A small masked image model, trained from scratch.
Training: soap at rate 0.0023, 5200 steps, batches of 256.
Rows from block 4 of the encoder of a small masked image model, named by matrix and row number. Rows with one number belong to one neuron. Each number is 128 + 32 x the weight over its row's rms, rounded and kept within 0 to 255. All counts start at 0. After the name is the row's rms in percent of the matrix's.
After each neuron's rows are labels from the 100 images, of 14848, where the neuron reaches its highest value: "responds to" is what is common among them. Only what is clearly more common there than usual is listed. The data: drawn branching plants.
# fc1: MLP up (encoder.blocks.4.mlp.fc1.weight, 640x160), inputs 0-159
# fc2: MLP down (encoder.blocks.4.mlp.fc2.weight, 160x640, transposed), outputs 0-159

fc1.71 109 [136 112 103  79 151 121 190 186 172  79 110 146 123 163  62 102 102 173 153 159 138 172 157 176 135 108 128 140  98 134 200 211  83  76 157  91  99 133 129 119 137 146 103 135  95 116 121 110 159 156 152 104 131 165 133  44 183  93 163  94 104 135 126 102 188 182 104 145 104 164  54  71  79 118 209 142  98 156 123  77 118 129  93 122 132 104 109  94 134  87 160 152 102 116 168 158 162 130 170 115 163 102 193 112 121 104 132  97  88 155 135 116  88 155  99 139 161 102 125  80  94 141 130 112 115 125 139 110 133 145 147 160 142 147 109 131 138 163 109  83 162 116  83 123 148 121 103 139 165 143 114 115  78 109 111  98 142 165 147 196]
fc2.71 122 [ 95 128 155 123  89 169 120 131  85 176 126 126 114 146 151 136 141 107 133 130 179 123 109  86 118 126 148 112 121 127 104  67 147 187 119 187 159 117 124 102 157 144  83  64 128 157  71 156 102 107  90 143 171  91 145 138 125  74 103 169 144  79 139 142 108 130 100 143  97 128 165 117 149 173  87 116 171 131 138 156 125  90 106 143 112 170 153 119 160 168 107 131 135 200 132 179 142 125  91 212 100 100  80 158 147  49 127 160  80  27 129 164 193 115 115  84 156 141 124 149  90  68 142 114 123 103  97 170 148 131 109 130 133  89 103 122  93 144 124 162 132 130 145 135 129 136 113 108  94 138 215 143 205 154 183 137 178 145 121 144]
responds to: two-way forks; wide

fc1.538 106 [159 126  88 107 144 142 126 156 172 124  86 106 102 168 161  55 126 140 144 168 105 101  97 144 142 151 101  91 183  94 158 129 101 130 138 106 192 198 109 134 169 127  96 110 122 115 105 145 137  88 154  90 101 118  70 122 197 138 141 171 127 111  70  71 139 125  83  91 117 141 114 147 138  74 188 145  90 108 150  89 139 129 159 116 134 185 177  66 124 128  49  97 136 137 124 115 167 133 139 112  97 119 151 143 180  75 185 127 123  98 151 157 148 115 172 125  89 120 102 110 126  80 115 125 149 105  95 126 114 123 104 145  74  96 108  92 159  43 123 139  79  94 166 144 175 156 110 156 125 122 173 113 166 201  85 155 110  75  97 121]
fc2.538 106 [ 80 129 148 178  67 140 108 103  98 102 139 156 148  68 146 143  45  91 205 152 170 156 129 132 103 137 146 164  86 124 179 118 142 120 159  92  59 142 122  69  61 169 100 158  64 194 147  81 116 123  69 118 122 184 195 127 104  73 117 113 140 126  96 153 140  94 152 134 114  86 120 104 159 158  98 126 133 152 158 132 142  76 115 160 112 161 117 160 140 158 147 129  89 152 136 123 112 120 122 159 139 203 110  99  98 151  76 111 134 112 124 106 108 122 101  93 129 128 188 118  69 197 139  98 130 156 127  87 160 127 175 102 163 116 171 165 123 154 120 175 168 105 103 142 118  69 141 119 138 176 132 128 133 101 130 104  96 159 142 164]
responds to: bare; wide

fc1.17 071 [125 140  90 143 137 153 120 100 169  71 133 126  99 149  93 192 134 109 109 126 133 163 197 163 141  93 185 121 171 155 100  93 142 136 121  61 116  80 123 158  76  88 154 119 153 143 135  92 137 161 108  80 151 120 145 174  96  95 130 133  80 154 124 109 123 129 106  78 172 113 113  90  76 124 131 168 118 109 115 223 111  51 163 148 134  95 149 115 117 120 139 137 160 125 139 165 157 154 134 175 180 178  69 156 156  77 132 131  93 109 168 104 129 120  36 113 138 111 125 170 106  90 121 149 134 101 159 131 130 119 156 193 134  44 107 164 152 124 164 115 142 167 166 146  83 104 110 188 138 149  91 159 105 129 115 139 186 114  89 149]
fc2.17 069 [140  88 160 134  79 109 140 149 140  93 125 105 103 120 140 168 135 170 150 199 147 156 159 113 145 129 101  65 111 122 113 179 158 107  77 144 109 164  87 170 131  73 100 100  79  95  92 131 104 149 135 180 119 127 112  92 110  91 124  58 105 133 176 136  81  93 134 134 122 110 120 107 132 132 141 142 148 187 156 105 165 120  92  99  61 109 111 116 138 119 136 198 163  63 123  88 113 154 135 137 214 117  95 102 148 117 105 156 120 129 184 102 132 125 208 109  98 137 162 148  87 197 138 130 132 151 120  95 147 121 143 151  50  67 163 113 105 145 154 140 136 120 149 119  81 163  64 155 101 133 176 179 135 189 102 168  97 100 110 110]
responds to: night

fc1.498 121 [144  76 154 143 151 151 121 117 154 104 153 111 115 143 172 154  76 129 132 164 157 156 169  66 114 103 147 128 179 123 120 140 155 115 106 121 139 175 126 117 136 196 106 156 149 126  83 118  79 144 110 131 200 122 137 161 122 165 172 105 131 107  71 134 133 127 140 168 160 164 142 119 134 106 172 170 155  77 127 136  94 115 145  78 104 144 111  88 159 168 105 140 131 129 117  69 119 113  65 165 106 195  59 110 128 189 133  90 108 171  64  69 108  86 168 181  59 149 133  99 108 108 120 132 162 193  96 137 142 135 168 147  82 101 170  77 132 116 143  92 117 169 164 146 152 113 110 167  77 138 203 116 166 104 128 143  81 164 125 162]
fc2.498 114 [153 149  93 161 179  76 135 133 116 133 104 113 110 160 144 141 180 136  90 101 133  93 127 105 112  93 129 135 125 120 134 191 101 162 111  85 118 140  91 136  62 166 103 129 105 133 105 167  98 109 128 154 171  83  99  98 120 136 118 118 152 106 173 135 105 138 137 163 124 134 127 185 214  90 159 172 132  98  78 143 175  98  69 137 101  66 148 109 157 138 179 175 163  58 184 135 122  91 146 128 139  98 139 189 154  83 159 174 135 113 177  94 149 145  61 116 161 125 175  56  96 146 157 154 113 135 119 110 131 135 130 161 132 166 137 133 129 170 159 100  82 111 163 120 153  95 166 127 194 108 107 172 134 106  44 131  69 103 145 106]
responds to: night; white flowers

fc1.465 119 [166  96  75  75 125 147  91 161 139 119 168  95 155 173 111 150 162 130 138 132 123 131 126 137 119 119  97 127  74 157 167 101 168 165  92  84 145 191 115  88 100 105 116  90  82 158 195 110 140 127 105  91 112 124 141 148 107 126  91 115 132 154 131 156 183  96 125 119 149 143 112 148  92 115 130 131 134 205 138 114 108 106 154 150 112 114  77 102 144  87  92  61 151  67 146 144 145 181  93 117 180 156  92  57 167 116  99 149 101 139 157 162  80 161 164 167 170 119 134 115 116 144 114 158 101 136 135 114 107 162  88 111 120 115 152 102 115  97 226 108 110  99  98 159  56 116 136 193  54 106 143 146 122 117 209 165 106 166  97 115]
fc2.465 138 [145 105 165 156 163 112 128 130  98 113 162 174 122 142 196 131 105 134  54 121 148 166 124  90 131 118 146 120 162 113 163 135  98 106 161 135 112  93 112 101 129 149  79 133 190 159  89 114 108 166 101 160  79 139 138  67 155 117 158 181 118 133 102 101  54  85 125 134 139 135  58  79 137 139  74 113 125 124 111 169 100 152 129 213 152 172 114 116 114 170 115 172  94 214 133 128 133 149 192 155 125  91 116 163  99 142 148 160 124 103 143 117 139 107 107 147 106 168 137 105  86  97 155 155 114 123 142 181  99 101 123 127  99  52 100 166 186  68  78 156 127 168 159 144 168 119 126 101 174 142 123 102 134 188  81 108 158  71 100 128]
responds to: two-way forks

fc1.310 122 [109  69  85 165  62 148 160 137 129 117 125 116 116 110 130  85  96 171 180 128 112 139 125 163 100 188 200 152 130 108 107 101 106  99 105 155 136 175  90  92  91 124  66 149  91  75 149 161 140 119 141 190 104 130 140  80  87 149 134 139 125 113 118 102 129 135  99 126 141  92 107 139 128 165 117 150 138 119 119 120 126  97 180 137  83 177 143 128 148 150 142  40  76 166 104 137 136 183 102 129 155  84 153 123 148  57 202 144 129  92 109  76 134 142 111 122 142  49 115 116 154 123 191 133  75  67 137  95 131 227 145 167 153 143  95 170 146 141 173  56 142 143 139 137 150 134 127 126 144 124 136 114 133 123 146 152  91  78 153 134]
fc2.310 112 [156 124 122 154 159  88 118 115 182 140 139 102 129 119 121 194 217 104  88  68 110  86 180 147 181 121 100 122 119  64 108 103 164 147 125 118 102 165  98 169 110 159 177  83 163 117 124  92 130 147  93 128 157 122 114 184 180 128 120 149 124 136 154 138 158  90 105 139 131 128 125 102 206 134 166 141 158  76 179 173 117 179  88 115 125 119  86 123 128  65  89 126 137  76  65 109  88 105 108 112 141 179 145 100 111 163  94 129 103 157 124 200 116  97 143  83  54 164 113 124 125  86 171 152 121 196  97 129  96 100 149 145 107 135 157  88 129 130 153 109  62 160 130 103 143 108  99 119 159 139 139 167  98 105 107 118 172 151  89  91]
responds to: green leaves; wide

fc1.395 080 [130 135 127 167 198 175 157 112 145 154 146 120 174 114 106 156 148 144 167 152 103 146 200 100  86 117  90 138 102 147 138 204 110 112 133  99 141 115 156  83 163 131 143 133 113 123  72 155 142 175 124 156 132 149 132  81 136 138 135 120 129 167 106 208  96 114 179 132  66 168 183 117 162  74 109 161 123 121 186 136 146  81 133  93 103 153 136  77  82 145 109 118 110  91 100 110 117  96 147 102 124 117 119 133 119  76 147 178  92 108 109 113 204 140 136 143 149 163 188  83 107 138 129 121 122 177 102 158 139 161 151  76 197 162 129 158 107  73 145  99 125  99 154 110 115 123  50 146 148 135 134  67 135 123 118  90 133  51  68  96]
fc2.395 086 [111 124 181 209  89 119 178 111 172  97 110 144 124 117 109 148 159 132 101 156 113 141  94 170 116 159 189 129  87 125  83  54 125 176 142 126  95 165 135 171  75 148 161 179 130 125  62 123 178 111 117 158 120 127 192 146 123 122  69 192 177 166 127 133 110 164  88  81 139 108 140 122 172 123 154  79 139 115  80 112 119 144 152 181 105 119  75 171 136 103 135 177 167 131 117 195  90  96 148  74 128 115 156 101 144  89 105 140 148  57 155 158 174 155 137 107 129 166  89 107 118 166 144 140  75 134 141 138 120 135  85 134  75 173  78 121 144 146 148 122 109 121  75 133 128 131 126 110  88  99  89 126  97 122  90 197 122 163 130 125]
responds to: night; white flowers

fc1.75 041 [103 163 167  79 136 109 180  70  91 125 112  94  71 162 164 139 114 149 151 118 168 139  99 122 110  95  83 150 129 144 159 185 133 113 141 203  91 109 112 131  91 142 156 113 119 114 108 141 168 185  76 159 139  91 176  97  86 133  90 160 165 105 154 218 108  80 173 137 168 177 168 109 171 147 103  63 108 154 129 141 140 144 131 104  91 135 170 106 144  90 125 160 125 133 170 121 123 161 187 151 120 115 106 141  93 186 134 114 122  56 142 183 130 132 165 105 177 128 133 156 116  84 154 111 112 133 150 102 110 124 178 174 164  77 152 103 112 138  93 104 114  96 216 101  88 119 122 113 116 165  69  88 146 113 129 121  96 154 119 161]
fc2.75 038 [133 151 154 128 157 100 104 179  80  64  60 133 196 112 125 113 103 108 111 120  93 140 143 124  92 122  55 118 195 156 102 144 142 135 149 151 119 150 103 191 191  51 149 119 108 141 100 119  74 116 145  99 177 174 103 128 117 179 146 154 175 123 200 109 119 113 141 140  61 115 143  97  82 126 111 170  91  96  65 119 146 155  86 118 145 160 147 121  49 128 133 109 126 110 167 108 156 124  90 162 149 127 100 145 127 133  93 133 122 158 151  99 141 115 133 133 142 116 130 103 125 167 117 151 103 114  98 169 139 143 161 114 125 132 134 131 139 148 134 104 151 127 158 173  96 183 170 121 186  62 126 100 160 112 127 184 119  75 108 238]
responds to: bare

fc1.81 140 [126 159 118  89 179 119 179 134 191 126 154 135 154 100 179 132 103 126 130 124 197 101 128  92 174 152 149 124 106  69 133 113 201 167 137 152 105 144 168 124 135 136 164 186  84  92 108 112 137  87 165 159 106 164 195 154  81  90 163 110  88 124 148 119 166 132 145 150 149 123  85 105 130 128 170 154  65 122  84 103 138 130 115  90 111 168 150 187  76  90 161 179 125  99 137 128 173  77 162 121 142  96 205  95 150 163  82 109 147 153 147 124 107 144 190 161 155 116 152 182 162 104  64 106 152 141 109  88 113 144  67 129 156 134  99 138  93 122 117 149  81 111 182 112  89 123 133 109 103 158  83 112  82  83 125  88 163 122 127 110]
fc2.81 132 [107 159  96 122  85 111 101 112 167 109 114  89 142 134 137 153 184 159 135  86 122 150 108 113 153  50 118 136 107 112 127 122  90 140  90 136 111 174 100 123  58 184 166 132 117 172 171  89 120 105 138  80 123  80 159 195 156 162 123  91 169  97 157 114 183 129  93 189 139 147 171  96  99  63  91 121 135 148 174 120 181  98 141 143  62  88 157 118 145  91 143 112 127 151 115 152 121 114 107 139  77 171 137 159 179 115 111 147 145 161 122 127 123 145 153 146 155 118  84  71 153 141 172 107  88 187 100  99 117 135 141 198 120 139 148  95  87 102 163 152 116 156 127 157 126  74 190 160 158  43 110 145 129 116 168 119  86 176 155 161]
responds to: leaning right

fc1.627 108 [108 161 128  94 128 184 147 177 154  91 136 178 152 138 183 146 106  82 110 110 188  99 142  87 149 126 131  76 148 117 150  90 154  74 102 128 156 152 123 157 128 167  50 140 149 193 114 159 115 116 139 185 123 135 157 165 140 147  96 178 144 159 114 146 109  98 109 132 171 122 127  77 148 131 124 117 113  82 174 147  83 149 116 185 137 109  66 171 162 147 159  53 160 118 104 146 169 147 121  75 197  85 168  82 180 145 116 101 122 141 114 149 134 134 172 138 106 104 127 153 123 142 141 108 187 134 114 133 176 194 116  74  57 136 101  79 130 105 149 128 163 102  73 102 141 133 168 160 182 162 127 140 178 152 122 150 151  84 128 135]
fc2.627 094 [130  36 162 118 124 169 140 149  81 140  97 148 109  71 132 138 109 118 106 114 147 136 139 106 137  88 126 176 148 127 144 109 166 133 193 101 128 180 188 166 135 154 179 110 123 112 147 103 135 107 203 120  67 158 124 127 143 106 102 139 107  98 204  94 123 113 143 144 159  89 128  93 136 160 143 128 103 130 158  97 134 125 116 104 151  67  66 112 104 117  74 155  87 119 151  86 113 112  92 162 114 185 169 113 145 126 177  67 208 131 116 141 141 105 106  94 135  90 118 155 143 142 151 141  97 181 187 102 112 107 120 148  91  84 148 129 143 117  80 145 131 127 111 170  44  56 120 205 180 119 174 119 124 118  83 153 123 131 147 152]
responds to: green leaves

fc1.289 097 [144 120 148 109 149  88 110 137 128 132 171 126 115  98 109  96 104  92  98  99 158 148 164 147  79 103 145 155 162 140 158 153 147 149 134  97 135 120 132  94 157 115 152 115  93 120 202  92 135  76 152 168 118  93 133 181 126 200 132 163 143 201 124 147 125 122  92 109 137 135 133  71 122  77 163 106 158 138 149 165 180  96 153 150 156 131 163 133  73 109  90  63 133 103 169 112 139 113 134  96 159  96 171 161 135 155 149 144 136  46 146 149 175 133 198  90  81 136 133 129 139 142  77 148  85 153  94 148  55 101  98 152 154 202 111 137  69 167 143 113 134 149 174  95  77  99 160 135 164 132 152 110 154 211 115 147  81 171 116  90]
fc2.289 097 [106  88 104 176 144 167 107 112 167 122 134  53 131 190 191  90 121  88  98 170 108 158 125 156 151 104 118 107 120 159  92  97 154 129  83 143 143 108 104 189 149  92 105 128 135 129 101 180 184 202 131 129 179 123 117 126 118 124 114  94 195 114 126 141  86 180 146 115 133 134 107 142 114  81 130 171 138 156 121 108 130 151 105  98 110 128 105 110 120 148 126  74 172 151 157 126 118 164 110 140 114 109  65 105 106 129 149 186  76 105 104 109 132 117 100 164 169 155 158 167 104 109 126 112 142  89  84 129 185  62 182 110 105 160  85 114 162 109 127  49  87 121 155 154 191 154 127 149 109 184 129 135  76 114 148 128  85 195  81 182]
responds to: bare

fc1.273 089 [148 141 126 152 134 124  56 106 147 114 111 104 114 119  88 189 170 177 111 127 150 126 129 116 166 140 125 160  92 136  92 154 109 127 122 145 123 171 110 162 122 124  78 166  83  94  95 121 112 202 131  96  89 145 120 136 124  59 146  95  26 130  97 192  88 128 196 142 106 135  98 139 227 141  97 143 155 147 137 118  80  83 102  82  86 184 131  91  91 126 129 125 220 169  96 143 131 118 173 116 155 114 113 161 152 138 151 174 107 101 121 143 140 124 156  76 118 129 167  82 131 181 124 125 164  51 161  83 135 117 148  91 137 167 139 150 120 139 177 150 102 135 127 121 130 136 111 174 172 138 171 103 166 125  98 119 139 111 168 121]
fc2.273 085 [ 93  71 134  48 149 130 135 116  55  79 111 147 158 112 163 137 133 149 107 131  76 180 129 166  97  72 149 134 152 181 112  89 141  55 149 103 135  72 127 149 165 148 153 137  84 121 154 109 138 121  82 108 114 165 164 162 138 164 112  94 132 138 140 117 146 114  95  72 164 135 150 113  26 150 138 149 146  98 156 107 167 124 154 152 112 103 164 111 151 136  84 134  98  85 131 132 103 152 130 224 193 116 114 142 188 138  64 161 133 141 168 116 115 119  95 181 135 128 138 156 150 135 185  77  99 143 161 155 153 156 186 152 142 111 132 171 127 134  90 104 108 102 127 163 189 156 128 127 115 152 107 145 173 171 193 108 116 151 122 125]
responds to: night; white flowers

fc1.204 118 [ 99 179 104 146 167  77  83 163 129 107 123 163 138 141  61 122 142 123 114 116  98 136 137  97 109 101  99 111 120 170  92 127  65  65 149 122 155 135  98 124 122 142 105 113 162 101 135 117  67 145 171 142 162 153 164  58 123  74  84 157 133 143 162 171  58 119 156 139 161 155  78 128 123 156 114 155  96 106 122 118 161 179 145 140 110 143 134 121 158 115 133  94 151 141 185 145 148  75 136 147 203  77  95 147 132 203 127 149 109 121  94 118 160 123 140 190 180  84 123 120 153 120  76  85 138 151 170 112  82 151 169 177 130 159 151 108 124 102 144 108 132 137 135  92 132 198  38 123 164 143 169 139 112  56 105 135 132 161  90 167]
fc2.204 115 [137 194 139 169 153 121 137 112  96 146  90 184 140 116 159 157  70 135 170 110 147  69 131 101 119  65 146 100 106 119 205 148 173 130  87 130 105 106 116  80 144 103  81 165 122 136 134  85 115 150 114 115 188 118 140 127  91 110 154  80 150 151 109 146 164 168 109  79  91 147 131 165 108 156  84 119 143 139 136 148 103 118 103  83 141 108 128 147 103 147 219 103  56 173 128 165 107  78  62 163 128 168  86 157  95  67 122  90 131 140 131 137 113 140 137 122 159 153 147 125 152 124 136 199 151 122 129  70 153 127 123 118 130 157 169 115 116 122 162 109 103 110 110 160 178  60 106 126 168  78 165  93 149 109 134  48  93 185 162 126]
responds to: night; pink blossoms; narrow; foliage: white flowers

fc1.84 100 [160 127 123 134 101 135 118 121 109  78  89 130  97 151 160 130 135  82 147 127 102 127 172 120  85 155 191 125 158 122 183 122  92 127  57 160  92 132  61  76  95 136 154 147 117 124  95 178 103 156 138 122 111 112  93 136 193 123 118 165 121 130 140 154  98 151 104 183 120 119 174 126 101 165 123  75  95 123 177 125 133 112 187  94 102 142 149 145 163 152 183 147  96 102 148 135 109  82 173 195 156 155 127  93 132 122  77 134 114 126 172 127  73  90 140 153  80 105 175 167 115 107 164  88 121  20 137 157 168 150 139 155 132 148 148  62 152 104 171 175 137 122  89  94  90 132 128 116  91 140 102 145 162 114 132 209 131 134 165 188]
fc2.84 099 [116 115 105 153 109 103 121 111  98 140 130  60 159 149  76 143 203 106 126 123 124  98 127 113 112 168 124  56 119 125 165  77 118 118 156 126 170 161 188 122 107 148  97 158  83  99 146 145  92 155 145  82 197 128 189 133 102 117 133  44 146  98 135 155 193 115 123 128 129 140 117 122 109 137 184 192 125 133 104 122 134 141 130  45 131 183  87 128 115 111 106 144 110 112 102 162 152 149 162 111 188 121 131 133 119 138 155 112 103 126 111 151 147 121 139 142 166 173 118 162 185 125 109 128 125 170 139 134 103 133  64 114  75 105  71  91 107 145 154  64 152  95 119  60 153 113 168 129  75 165 202 148 117 152 183  77 101 177 118  96]
responds to: leaning right; green leaves; narrow

fc1.157 076 [151  91 149  93  87 134 152 105 134  99 119 140 139 139  79  91  95  96  87 114  80 109 137 122 113 132 144  92 167 168 116  77  96  75  74 165  42 118 116 102 172 180  80 150 126 123  91 170 117 141 182 157 113 149 123 139 119 145  93 166 159 114 140 128 116 116 160 111 113 104 149 125 176 145 138 151 126 168 112  93 167 153 195 114 105 161 158 146 164 100 139 108 152 169 142 186 102  98 157 157 139 118 117 119 115 120 139 180 118 181 165 130 145 108 136  85 134 209 164 131 135 150 164 135 155  89 147 117 122 185  73 143 100 135 141  66 186  88 112  97  91 132  72  87 161 140 148 168 142  48 136 110  86 125  42 183 125 173 141 123]
fc2.157 069 [160 100 149 102 124 128 139 107 108 180  67 125 105 204 146  85 138 189 116 104 139 150 114 181 129 166 130 137 119 151 124 134  71 138 161 116 143 144 125  88 160 103 100  94 152 112  72 122 121 139  59 138 164  82 109 126 110 175 181 156 156 172 149 132 143 180  90 105 160 166 173 100 149 173 138 119 130 138 133 130 164 118  86  93 105 115 121 171 118 100 141 153 119 163  83  82  78 156 133 131 119 111 150 166 188  77  73  84 140 100 132 146  96 138 152 167  88 185  93 175  97  46  97 128 125  95 118 101 130 145 153 104 136  97 134 100 136 145 197 144 192 103 149 104 146 172 112  73 124 151 144 208 123 114 113 141 172 186 117 176]
responds to: green leaves; autumn leaves

fc1.184 135 [ 92 119 171  94 123 141 130 111 136  90  96 123 115 153 184 162 114  77 104 131  84 153  99  73 151  69 109 166 115  89 108 112 119 148  64 130 144 123 151 182 168 160 202 125 153  73  66 152 161 136 176  89 190 137 144 100 141 133 150 122 146 122 130 166  60 116 156  85 109 135 133  88  96 143 155 136 162  87 151 141 145  81 137 109 124 129 148  92  96 204 112 172 109  91 153 135 169  71 121 195 105 170  96 109 123 136 144 133  91 158  77 129  82 129 117  75 162 116 131 122 107 165 153  67 116 127 143  55 148 138 118 165 136 144 122 158 112 115 195 150 138 114 130 190 177 106  83 189 150 172 146  93 126 102 119 164 167 134 133 121]
fc2.184 113 [158 143 159 140 153  77 100 135  85 202 136 143 165 139 178  76 175  84 162 103 141  75 121 137 144 144  86 128 153 125 122 107 105 110 108 105 145 119 168  65 114 120 131  97 148 150 103  96 156 129  89 203  92 191  67 117 134  88 122 145 132  85 152 105 157 159 150 120 144  90  84 139 165 114  70 140 179 117  99 174 116 161 117 143 105 126 116 124 182 106  79 132  93 160 105  77  94 110 129 100  88 140 145 151  83 153 165 109 162 141 127 163 162 106 102 122 142 111 116 148 132 119 113 145 166 185 116 114  69 151 172 101 181 155  84 143 173 129 146  20 145 146 133  84 124 120 130 151 143 173 181 101  67 144 145 174 175  84 113 123]
responds to: night; white flowers

fc1.193 085 [ 91 166 151 107 170 111 124 123 126 185 133 161 102 122 161 109  98 104 106 128 105 165  99  88 133  67  71  91 118 160 126 125 182 113 154 147  95 113 113 126 152 134 142 149 160 172 120 196 128 112  91 169 100 137 157 126 136 157 183 140 157 102 149 139 122  88 131 154 168 103 123 155 169 129 177 127 191 119  98 101 155 158 156 160 146 167 147 172  66  80  72 132 157  66  61 138 130 129 133 126 175  82 121 140 148 127 130  63 144 136 136 151 135 131 193 105 149 123  93 172 141 141 172 118 146 172  57 148  88 138 157 118  85 113  79 135 145  52  70 105 108  89 137 110 135 161  55  72 139 100 112 181 175 161 120  89 118 161 130  96]
fc2.193 105 [ 69 126 122  75 170 109 149 123  86 125 156 150 115  98 172 126 118 131  76 130 125  93 136 119 103 124 138  76 158  91 148 171 171 125 111 123 123  39 147 163 131 153 140 108 139 144 123  96 100 115 166 101 204 157 109 110 118 136 106 121 118 123 106 120 108 143 116  99  63 148 178 150 115 110 177 137 109 165 157 100  64 123 141 152  91 130 156 121 143  95 149  22 119 196 134 148 158 102  98 121 205 140 101 128 184 136 161 169 114 139 138  62 112 156  54 162 133 122 128 126 116 117 153 130 182  69 145  72 162 181  96 120 124 133  70 164 122 131  83 122 112 151 124 151 159  82 185 164 136 146 139 118 104 142 177 108  53 133 141 100]
responds to: two-way forks; night; white flowers

fc1.37 100 [130 129 189 167 125 114 106 103 133  93  97 145 132 100 144 127 125 112 132 157 121 114 170 124 104 124 108 178 155 110 118 119 113  51 164 156  62  98 112 117 152 106 140 108 167 196 166 166 133  79 131 160 168 137 154 109  50 101 145  75  55  98 129 105 126 145  89 101 176 172 118 146 133 199  67  90 166 118 122  98 144  57 145 140 105 116 116 134 130 115 106 118  89 116 198  84 165 128 131  71 108 110 136 185 232 117 129 152 152 123 185 122 149 152 108 143 121  99 107 153 113  77 143 159 199 163 175  98 127 126 146 124  97 136 160 111  97 116 173 126 131 102 133 101 142 201 137 127 114 159 141 172 118 115 159  83 113 133 129  82]
fc2.37 091 [171 146 142 143 113 115 117 174 156 200 175 100 137 133 133  75 131 202  97 174 140 115 155  78 116 110 124 166  52 149 160  92 129 159 158 137 178  74 127 103  75 160 135 159 112 103 140 130 158 147 144 105  93 130 105 121 181  98 105 121 126 146  64 118  90 202 106 126 143 136  97 152 105 132 166 102 110 117  31 118  96 168  42 148 170 150 162  82  61 145 154 161 147 136 106  77 154 108 221 148 164  98 112 128 122 119 104 123 137 143 111 163 107 142 118 162 191 140 150 117 148 149 167 124  61 127 131 140 120 104 129 135 150 105 108 148 105 175  88  83 125 152 101 167  91 159 127 123 149 135 116 145 118  64 105 131 138 101 118 130]
responds to: leaning right

fc1.76 116 [ 59 108  98 185 123 190 142 115 153 189 117 169 160 147 122 152 164 146 134  90 144 164 159  95 179 112  97  96 102 144 123 129 119  98  63  90 148 131 123 133 123 121  97 149 117 110  62 115  81 134 128 107 113 110 134 134  99 125  70 115 118 100 128 124 138  77 138 150 168 154 119  81 148 103 170 167 134 119 103  94 115  71  72  80 121  73 187  89 145 124 143 160 122 159 150 122 130 165 137 151 107 114 133 136 153 114 110 167 181 112 140 153  39 140 147 102  57 174 188 114  68 175 143 181 107 160 183  99 175 133 142 142  77  78 140 117 108 111 135 146  94 142 142 110 118 192 107 126  94 152 177  74 181 151  68 130 135 110 138 139]
fc2.76 113 [116 142 137 136 200  89 108  86  63 172 115 102 123 142 173 124 128 123 148 145  56  96 111 123 195  95 134 117 129 159 119  61 103 219 124 120 106 160  70 127 132 146 138 187 124 123 177 157 115 106  73 160 127  75  94  93 151 131 145  92 137 129 213 155 207 132 143  67  60 121 148 124 153 124  88  85 105 133  80 164  86 137  89 138 120 122 137 121 155 141 150 152 131 100 121 178 145 114 130  73 107 117 148 100 166 133 156 110  92 120 104 154  64 114 172 115 168 152 131 115 165 146 172 145 101 175 110 161  97 147 150 136 156 197 153 146 157 126 121 143  60 116 126 126 102  86 173 164 141 107 125 148 113  92 140 136 127 119 104  83]
responds to: night; white flowers

fc1.347 119 [108 127 211 121 102 117 112 142 101 169 155 184 111 110 147 122 182  18  88 120  92 132 149 116  57 121 116 135 129 107 161 155 107  88 104 115  96  45  84  92  89 131 105 143 169  90 119 106 138 136 225 153 128 103 145  75 166 162 158  95  87  75 115  98 137 164 174  77 111 156  97 122 140 143  83 106 127 141 140 149 126  71 127 129 126 139 142 121 134 133 134 110 121 124 114 153 168  90 101 105 161 175 159 142 150 122 101 137 144 133 106  70  97  38 151 152 165  90 147 151  91 163 124 128 117 115 164 127 119  95 193 120 131 129  80  95 111 100 118  84 143 128 159 193 134 161 113 158 116 123 174 118 114 136 165 183  98 153 117 115]
fc2.347 112 [169 125  67  95 131 114  43  84 140 103 117 137  95 167 121  73 113 210 145 121 169 154 133 111 121  96 137 168 149 146 105 143 153 130 127 108 107 168 136 110 129 139 150  99  60  80 130 127 103 136  98 120 160 101 125 177  99  79  83  87  86 151  93 173 147 154 126 108 134 126 169 144 104 141 213 122 151  90 195 176 125  86 119  65 117  97 149 142 148  75 162 122 120 170  83 144  97 125 148 152 140 102 148 112 123 132 160  98 146 171 126 133 141 187  98 133  80 103  71  59 144 151 206 142 135 127 169 114 160 164  95 176 132 110 128 120 134 183  75 119 100 155 117 148 181  86 139  94 132 124 114 125 196 149  89 107 147 145 129 103]
responds to: leaning right